python train.py --model="encoder-decoder image transcriber" --dataset="analogue clock faces" --train_examples=195000 --image_size=64 --crop_scale_min=0.8 --horizontal_flip=false --rotation_deg=10 --color_jitter=0.2 --tokenizer="word" --vocab_size=74 --encoder_arch="resmlp" --encoder_norm="layernorm_no_bias" --encoder_norm_position="pre" --encoder_activation="geglu" --encoder_mlp_ratio=2.67 --encoder_parallel_block=false --encoder_inner_norm=false --encoder_patch_size=[8, 8] --encoder_conv_stem=false --encoder_layers=10 --encoder_width=256 --fusion="cross_attention" --label_smoothing=0.05 --decoder_width=128 --decoder_layers=12 --decoder_norm="layernorm" --decoder_norm_position="pre" --decoder_activation="gelu" --decoder_mlp_ratio=4 --decoder_head_dim=64 --decoder_fused_qkv=true --decoder_bias="all" --decoder_qk_norm=false --decoder_layer_scale_init=0.1 --decoder_parallel_block=false --decoder_inner_norm=false --decoder_positions="learned" --decoder_cross_attention_every=2 --decoder_tie_embeddings=false --init="xavier_uniform" --residual_init="none" --optimizer="soap" --beta2=0.99 --lr=0.0024 --beta1=0.95 --shampoo_beta=0.99 --eps=1e-08 --precondition_frequency=16 --max_precond_dim=512 --one_sided=false --adamw_lr_other_params=0.0012 --grad_clip=1.0 --steps=8000 --batch_size=128 --epochs=5.3 --lr_schedule="cosine" --final_lr_fraction=0 --warmup_steps=160 --weight_decay=0.4 --adamw_weight_decay_other_params=0.05
Rows from block 7 of the image encoder of a small encoder-decoder image transcriber, named by matrix and row number. Rows with one number belong to one neuron. Each number is 128 + 32 x the weight over its row's rms, rounded and kept within 0 to 255. All counts start at 0. Numbers have three digits each.
After each neuron's rows are labels from the 100 images, of 14976, where the neuron reaches its largest size: "place" is the part of the image that holds the peak. Only what is clearly more common there than usual is listed. The data: analogue clock faces. In brackets: how many of the 100, against the usual share in percent.
# gate: MLP gate (encoder.blocks.7.mlp.gate.weight, 672x256), inputs 0-127
# fc1: MLP up (encoder.blocks.7.mlp.fc1.weight, 672x256), inputs 0-127
# fc2: MLP down (encoder.blocks.7.mlp.fc2.weight, 256x672, transposed), outputs 0-127

gate.208:114090061134083067152078117108183103101183110124186142141183169113093141090117121130139119061120159130151142117106213165174118103110151143052104135159104141120106155162110109118087126137182144106083096138115134112119151150121067108139097097148125151191096186126134082078103152090095153122056131151124143123134101161153156094168139073110157097069168106186132114122162102074158137156098
fc1.208:109183148138142180138170118160128115129110122107071112162118105135161137134131109107089118098147162153192136112132107094094127167127135202198155081096111119131155074123138172187143157127111091113118085185112079116111095124133151135172157162084114162095094064125112082093119089086193184084186093111155144136148172122098117119119138137121115089147099161099097102139106105135155094175159
fc2.208:127095171125074108117127112125107107082227115127094117053149144100099105177073061157143132138144143078062183091132135155177079121092215088117116090133170101109118153073107110139105096124167134155124097113103147132066110111212090135115154107115076143089155140084125173176153152116169181096133105172185114157110128129175145124128095110139157128120176123126087114095149138143127096151102
place: centre (28 vs 6.2)

gate.194:181093136134190134176107144168110165130126098154150167095109149109172102061116152068108119069127167158160067159141092212163073142093208177164159177172113101182158137154161169105175183077081136120116125140123109136100071174089154112132090107160135157140114201110119161129167103067142110165140107168182107128107106128180189084138171175116122116123166094158082159147154135116167099103075
fc1.194:122121070128088108179134124189139093116140093123121126108148112115154104200123097071145113146035188099187138135121123137055190128065199143209142164087046069139130134108158091145092088177143147067134093112165157116102103139113071124132092062144090146067134113175142157161123094140186152118101114117095168092156105156143153134157152156176129125174043128095108118134106126152227140124187
fc2.194:131122118066162150096135149153117129125144078157105169167124126153071151098079129123190144164126128152128156137139155098152155095085143183104128114116206134094130176130098151108140206142141123180084136074124155116099090163085186084075122151110145170139101128134126118082133154154139132106190113106108128117152178121097134121122157107091137079178190140128091146115097106172158103091055
place: top left (40 vs 14.1); middle right (32 vs 9.4)

gate.337:114125183155145101128185180084148113123076108142157181117144138088105131125126070191118103116121095124130182186091170136101136124089191099116162186129110109114140109213152113164135124155124137136129141120170110126089138079102135080166119163156119168156167109146118175132066117173105103159158155124124124150058139111105170140103135082141128155169172144120164163173115151124153158150134
fc1.337:106151104098157094039118152166140065113066161085157114157137193126115083077121117115150069126153114145094128160113209157089160099136166055199150079164125158168126125134151103092130122119186140091110132110126126088128179164131157145128147077095137151104111128119094157179148067171107140125146130145109099168142130129111138120102107152130120048132113116128103140147158097112134087039057
fc2.337:152144147162144101124070126135096017172104084100109119176116105112147075105141097126110125128095125149157129144137111152152093164145154120175076125079126145138100127118109123128094141149141060081151143158142136067132100187195130140171083131151065097093113155107111111173130176139095124159131105101148144095089148122143113162120192230105125173155106081140184126157093149137140182177106
place: middle left (52 vs 9.4)

gate.330:144093125116081176131140152138114149115190118135121147116192166156082135124123151119094117161156153122121130130110093100121189137087123177082112108065096132190128133089109084068168151075065102119073143127140090155099137155065085141144110159195224167071144103171111140073117064094047133146071167085130134105130091122132120170096100136068090143133091135129112139123110169171139129157100
fc1.330:184141194072063207081093104128129136156181162080129108126139181091097147146095116154173107138125121153141162091112122111193138148113080162116130107015073117116130141102118122114116150145156150183074181097132091145104163155088166106145179132087092137188134202126103076162050084184145117100097103117092182104088175139103171103104140145141161083070121114134111115113112101207149131124128
fc2.330:147145108163152082107150168174153116119187128138159118167127116114129143153118045179107190158055138118196133104122138148129125106076191163101156135119139127146169142109184090170114100126167150185130109113082042171150139056141169112121108089118167140124177146119080185148173137113104124134182160160150147163170163081135154105105074067164104181133145097182172154125149089098092125081073
place: centre (37 vs 6.2)

gate.399:135158119135141097153109150081122133169128116113185173155109128125102182082132222109161096067138147117065113159143080113121080119125078149167070148164065142155144153145124120107140145075085146151137124129080134078055065149115103175084177101084152097126089145149193151154125113128159134166139100129124110117172109116121102128080085123150146194126145115160134156087133115164141120163096
fc1.399:121160162092140100174118214092064143147167127160089174110151160146080165072132163088095091063126102171130135193151144119154147161156130126133125138127124141124178119100144147114118095140153076157124144155112127129124117119112076082119107103127123110171123022146153154158124071109148075114132047126093052079139105144147131126157132161156173143153124123084120162138153101106145134157196
fc2.399:115049110058119168046127117162115124126167124145097124127152127123095122130124137188107173160127159091150161104146176124117111204146114137164127127117130080168088144148144163123100138106146119165156113087058130126087192142171182151193065088175087138111167176122104113118165183101112151153103136136164120173097120135137139149091078162158077087178101111158126156153092174104128064177125
place: centre (41 vs 6.2)

gate.490:102095100123161097174060063161183173100130150100142140122168160152144121170137121134076126133177146140122161119175073124094088176131096140100106092103115126217129125165091143171122106093140177170112147170194103161089175090142175088107155114093099097162098099159120073124127183154134134128181140155112119167153100135149121125114144077190140134152071172096141155127150120116149133114083
fc1.490:134153084100143146126142130160121181124084140153193129140091155135102113138072074146111131101160147169155151194115163127093098178167121138143038033102149097091094147133114117105120069134149181144081120163135134105126145129134169116161147133136207086186113077126171143086130108152093132125115121076088126146143112143131096162102098065163096096195205104137106150121075140114119147090165
fc2.490:143113138139149173119136165156169120101069096190124110075124106182127147124172202110171141184077132180147119098126099099158104136153130135107082114197110104165070129160110133136113141082136168175100146167058076123106115079128092090143098109138105119104126204069117098131098199109113109164151154127118123137161117130178146132146087104126147166181146126114091136114158119124195131119137
place: centre (29 vs 6.2); bottom centre (28 vs 9.4)

gate.434:105157083131182207124074150158171135134092080105130104176167098122132117204105155132148168085126181110102114119119118054125119137136160139081141151173097132138120125170161093146155147150136146136119084146127129124066147108129130137146091104103147092148127149124093069107126083150136170128095149083089106134127130070141128120141099132124104124133123209114107108142169108101155132123124
fc1.434:139125071152080195115164148156068154077126140135083130133090091085083106145091150114177137131091068105064131087159135111119131097115142140176161163126196144117033154115123127168095099204137066162108124065158079151162124192136133128108092104096078080125073140163132119105115159087112115039116103161138104141110146138092102099114147155141132119115134137154148081134105158114130164104157
fc2.434:103120167092133057088115145093103117100118086123107122103118167106145151104159124100118128164085113155095165122115112133177105122115111137142102072146084149096104049180109173137167180139116155145147143136116152128112066114121164134162115079120073112075115159092162122086095122094090112118103137178126107133077145118164139131159167189110100119136129108193062093069210130149083075123139
place: middle left (26 vs 9.4)

gate.31:083135106157082155115123097205104145165150136126085114103115176150130038136172154175123164128177124173108120094094078132083139083128110117136114152160079149148063125068114144120118165102119126146153115105160153079125154135152098108128189138077098131148159084101132108116131149114137127069186203152137138067134115113039164140142132103101096078114182102124134094160076064076150124148117
fc1.31:140169118121158150111154131090108084123129141105129115120135118093104121136111137090085086076103120117166075186156181099098094154090098133085105173136124139094089147161126074152128132130124108129148166098097055087092144151081199076110115166155138095177131156154113116093172157160125118104124094121123091188119076134108101197115112113097095172083094143077134161152110158124119132114100
fc2.31:177147142140197129126096132123100050094172118134087091110103107179153151148122131133096160127099115084133073142146142122079145118065105147113200111115156124121117087167015108160115157140104133168147137085156183090126106148105133095129137137140113165146100140150107130077205133113155053117114129127153078149172108086163119164103163168104147118099129149150101158093153136146098159195093
place: middle left (57 vs 9.4)

gate.56:160145150100144059122184124119168074148130109118127106174054138138158089114116131103138157115185127168151208131163179101150062097095055148166120117163150188160113138191107118111156138117075159138190166142163113138088158059156058085112105094062097077102097152114159131148111123154131162157123124120138101125117140154125178116112134135118168108065153129150159178175094095124151176103142
fc1.56:101091126151127135106121162090134127141131136175151144151082112143124185093137140125120133144128085139221172161154155147137139104154165141146153160124095113143125161074120169163077170116108140109096123114146118101051110124097130165101186128092096064155156155134075091122095202082108174170128126145097165052151106134130126112059105056144109139088183109013087118150133147154132107103107
fc2.56:141100116083149150152194138125162164113136182103138118160119100141157155135121099143104134151124169165130103169134104149170164169160146161200135171072062165140162099140121160139132097109143079154143082129148158115124085114171120126144139135162078124153135069133139126099104158158164093115154148152118178150114134120125152148133144083116120112142134125135107091110158100125059159065145
place: middle left (30 vs 9.4)

gate.35:138146098099145138129168180162120144118116090161098112114068116130124164113067123147064095134158159133111121123145154170201138145104118122119146100102133108126108043148089184105110088104144109130135128105172070116172122135122104069132183132054084124137127122077215096153193122085119127194178110078163122105131101125098105090118106170103135089116128119067134160143116146142143173115138
fc1.35:110094103097155106179128179074089106109158096185133103173069163180134129084177212122168125178110062148133145159139078076144142105170174114097096104088076165103169130178159110064164167114131131083116113132149146155153116111068154160139142134132161107109153195139182102138124112165142092099137074113092142162118186116136105189141138135078194152163112180185092141089152161123096182123151
fc2.35:161155177190133084158092136161142139138115096180127149126119098170154135126089111120166151142134149128102154088091118111160165086109161085075127128147175052087130115149072137156086107118111111099145113132096127101074072129167091165049103109110084149093120182153139152143101138054155076122132096194122125139066163152123109075108144098166151152155129128153137099092091161101190199178099
place: centre (44 vs 6.2)

gate.231:119105165151101137153102109124157122100081152099105127148064104154106124127095143093133094111124098141116138178085136146145096071100162134150055150102115127106133103150101070107201103131118133125145117149090197107087084121131110171158124077128155045186109126134119133150127072077097098113133138113187126134128098093107100178167074112152113124145137095139113141152090179090133177186153
fc1.231:156110134128119102156147120152082191175149125113080105114129137119091128143114146094134150139161167096146115135137092114106124116181061092060099154170171171128077149080162177123080126095135172106140125138173117100144169179146118097054190182121146141122098114076133123091090140123086134118148128163170158092193165103130099128137153072109133125102127157062132078110128126090093133107105
fc2.231:114149121069108091095112111046067166111158134149138186108184140087191135123138117104166087108151105103101148052161093157130158111184146087174135094131135129180158054140126192111126193165145092128141123054104126108169157148153125097161141141098164139104077099062130117162108132090100172135116148154128133119122187118098075185129105182115164132096129118110116129156216094109141122119124
place: middle left (99 vs 9.4)

gate.499:132106126138098143134067179043133173120143152129144153154145185126127164150129123188153089078152143131138135175126047136148110181117096114151202140112124146188119129144104127133168095131077190100149148184125179109159109137146118099125148129121171099091148069138172097088065058221093184122123103157139128100106145098055125158107137071153150148092161178156179163086157126088137117095129
fc1.499:099206176088163118121141153135156136087113115110147126090091134105156160143143108131135130135135077099113121145180173131139132067130149125063078153075118121067138110105150151154103136155128068125144048085081141141098140151069155182108091151133116140055119147080056146177170191121134108126108128138107186165097121140122160063165103121102175125140099120098113087160168132141093172099121
fc2.499:088103092111183135142121151060189151132131140103118146120069107120115102087146138083099129139153151135177136149142142122106114099101135164190134100116166142144088159123129120117068149138102129089142119128123124109130139131192074113096133091111086117149163142144140136063098107145157126157111093175134147167147102137138095199166149201108125174082087122128150141144102153082146165105134
place: top left (52 vs 14.1)

gate.92:101152127164105160066095204124178097135091175191126173083127139131108102163139173075109105121112128130106150147139119121083123140104184110124136163144158085116124131141153129115133159107040054070148130135123068090166179108063139117098132118137132163116067099095096098105153151206112165159184210137114070154070128117167109142117109162099110132165051146107104115157119159120129128144076
fc1.92:158084121121129095108147078191122151101163109104145126100161142172095121115143124094203103127116107094155163119181128117096164177144137137129120181143072116138134140143122056189145096102099132154148127168170130084107071158155133110055086154103122126115079155172151155182125083145152111191071146140089066120136107133116156205173089170104145140100120131136120151098176135105096091159104
fc2.92:191126105127168159158138127083132112125121116142091146159149117125135087125131175085093115061108150163110113175108135136169096145185066116116136092061132153132152104128123152096159169151156086037115130109155193116107143162098132124108142072177043125132178106151133131141089134076199156161152158151115116146157113106185124156067128045166148127118133121147166164106195133134162175086128
place: centre (42 vs 6.2)

gate.215:150128121101172101131187138120116105126116113083131117148107134123136192164090150128106128115173123080113090147137107178123093071124052086129143141218148141173123158140070138130182140095170127112139132097078184172099095160112151120113147175091101108078119156170186130149120119164129189179117152073123200102182068097155182098106127119075135189109150122146124125100118126149144182095132
fc1.215:125066109188149146130146090138159147145116048153137120145084153172164171119078106096136116166140104083115136132137112185138134078158129078132127077238099192153080137136063154083106175113138180134130137119103180161108144185165188165128145162098115122087095125160147116152114151144105151115147166096141176115214060105104159117112080127121080156098140129151157132120099105158111071114082
fc2.215:189159144128136224112151081127133195121083166137110160094117080085181132167132160160189093139151131098148127153106158145127146170133145162123114135125094104155193124155109158180115148120111085167107106108116063153194091114160178098150085089117158119150171102124125104078105069127157076116136083157118145151184182153133082146167143115107152175082142122130124138141121092147128094164147
place: top left (38 vs 14.1); middle right (30 vs 9.4)